A small sound classifier, trained from scratch: trained on melodies that start on their tonic, played by one synthesised instrument.
Rows from block 8, named by matrix and row number. Each number is 128 + 24 x the weight over its row's rms, rounded and kept within 0 to 255. All counts start at 0. Numbers have three digits each. After the name is the row's rms in percent of the matrix's.
# router: router (model.blocks.8.mlp.router.weight, 16x384), inputs 128-255
router.0 101:159137150140088125150114191158129123137104154136124145125177108090124126152132121124157142159124098147112181142135133112143118134127161129111154141097139142120120096111124112099177137163123130153168136139093125175128145177122160129115131161153139123123158154126143136159147113112161134112136123157131077149147109125132129146102089134159122133140121145140113136173141152121110138172102
router.1 095:145144122123133113169109171157139144108115120157119117115160101115129145102138112124135132157129130166099140132109120117155096142129107139150129160062151157118108109136150104173131142124125152110135104134143122144187130161138142089119155166126150138175161118147146128116099122112136151110172074190119111110114159145161127152161107121144126128105163130122126124111158140076139111154091
router.2 093:132140101112136127129121186117117163133116166116138147088127123127113134127102141136128126144145144153144157125071137118118111138082148171131148132105162156123111170138127160118179140120150144128129143109142143160158127170100082158106162151138097105120142119131213116115132113088115127124154132189131157133139164154113191153121141131139119158158145117111152136119131170107107143140140
router.3 098:122116147150157149157132119160116131136117111170127123147164154113104148156115132125123173129102135165132106109122178085136133141145105138139147124138104165144121088104202139155162110151158135160127158142119116138162120128119190102114132162144128157151169138170148144138127151111143139109142068161160122101126102098133098127132080142121139103129128092108111120120076105105133100146131
router.4 097:140160137119113131129128173156142182126124098118165148101154128102172128162111097146138155142150140200096136122113112120139099130108143131121133096151101125105144116118132158154156131124168140169130128132168152103140170131128126145161162132126144136126142102129163107133148096102155174102146157142143109180177153129177121178132110101126136109148119131125139129149145167127111084142132
router.5 100:165158135136083096126154119115094154114110149123144159108164104125187105108117113151111173147165136152147143131095091117123066092145128108112154138101174160103123110148150147195164115116098164148130134157092142153158143147118135139108093166146141132140128126167155113130147111128124124131172141147123124170161096093140102120173090154152123122143153133119148157110091111116113114170088
router.6 096:091137110110110146113136132174172120129152115138124152106165135094120159190100124139063121128143101122110132149124092134125116110141116114131147124184120140149163120167153135171173139133119144149111161139151115120153122114110117082109135187114125123115133109172144104130109093119116130123129098150152099106134134123096133121148140107107130123112120099113137128132144165138112109156138
router.7 101:099149116117124103154156149099147134106124148100157162141104170121101119060122125149143137134167159122146137143127094139116143111146118100145121175148076099105152152129105120109123116119158096112157101148086136107156128122104127185125106126112119114088122117111116129137173154129113107085114124071156092154126135179123154089113166158120112122124148107147149138160147141131150070117117
router.8 097:127146104111098119159178136139149153128157105153111124087158142097139157188146109153122125151139139166080105154146110109146109115141110112114180136132177160156131098134172136143097087133111188165139127133174132145140131163130120109155129126142116127146135150155119130143140119130168163132122144137079097111159117143136154173138077116130167146141092130118115166148108116108133139162136
router.9 107:149169117129160096166157138129166140120119096125127121145100137097153080114141172162150129120111158101100185138089129174132137145163139097152115168142109118084125151121135160114120133161115160115123103100122137150098111132139122119116146117179111117135109136118128180148137093157133135119154150139114148150138158108119127107141156180135133151125118142152178132112101139140133139135130
router.10 106:158107111129135108145130163162161158148117123103086165087151120151130130158137103130147174111160104148095176113115140138118113105157143126106170119082125139102110096135162128152162126139115135111139137171114136111107104144135158123145165155144171108145137104144153127127161111110146132148155126188144097175141103135140124153137099134146132134126123113089111136143112140102133119139108
router.11 111:174108150147118154138100136161099185097152105164128146106169134103133142174100102152128135111145123142153152127142095112122110129147110154141144165116144095125132105128168112141146111163120126141108146129155154135143143119080186110135111142166142142145168138120188108162108144142162124126104070162151098117152103112141155162131066109118169135149166111153120140131116103118150104162118
router.12 098:112151139156165113104130181146134096115127172128108194116177131142147171152125121115132180162141191131103162142118156111158098127131093125106117152112156127155106118112156118171146153114120097127130140149140141114143107132140151174156141137138136112145149109155136144126138152122143148132139109162122075118144129139198120115123135099136121137124126121154122110153141142126123090117131
router.13 103:134119133135120105131142112108094141134092132139122122118127134171109148127180149089065095101176134118154052130133120132091132134152140121117088087168129119108137149119114093129121124111155110095138099116102100172135147111130106089134094103142152146124110123135138089141122140120144125121075090094127093136156100155123095097065147140141074123113127140114116131125171138157167094117119
router.14 097:135133125146123151134122143175167125127085140127124139076154124133128126109075115146141133128126129146112195145179088124102124156158131120130151137125146123089122133123144108187148110147121174180110163118161141123114146144130120159128131136177135115161153134111162119131123128139132155079151105183141098170143144079136124149133109102136116173147089102124140134126081109121120145165103
router.15 097:170121110130134125118121217112133128126166123121120167095169129061186124137115113145134161126146183133104160156071148175142122110106150129099125116099128149171145122148141100116154118142143156144145124164145129128135125130158152120097115161115097106169145155126113136185107106126139146101141103162141124128113111108154133193123079112139145141149122154128144133110149115107131137148098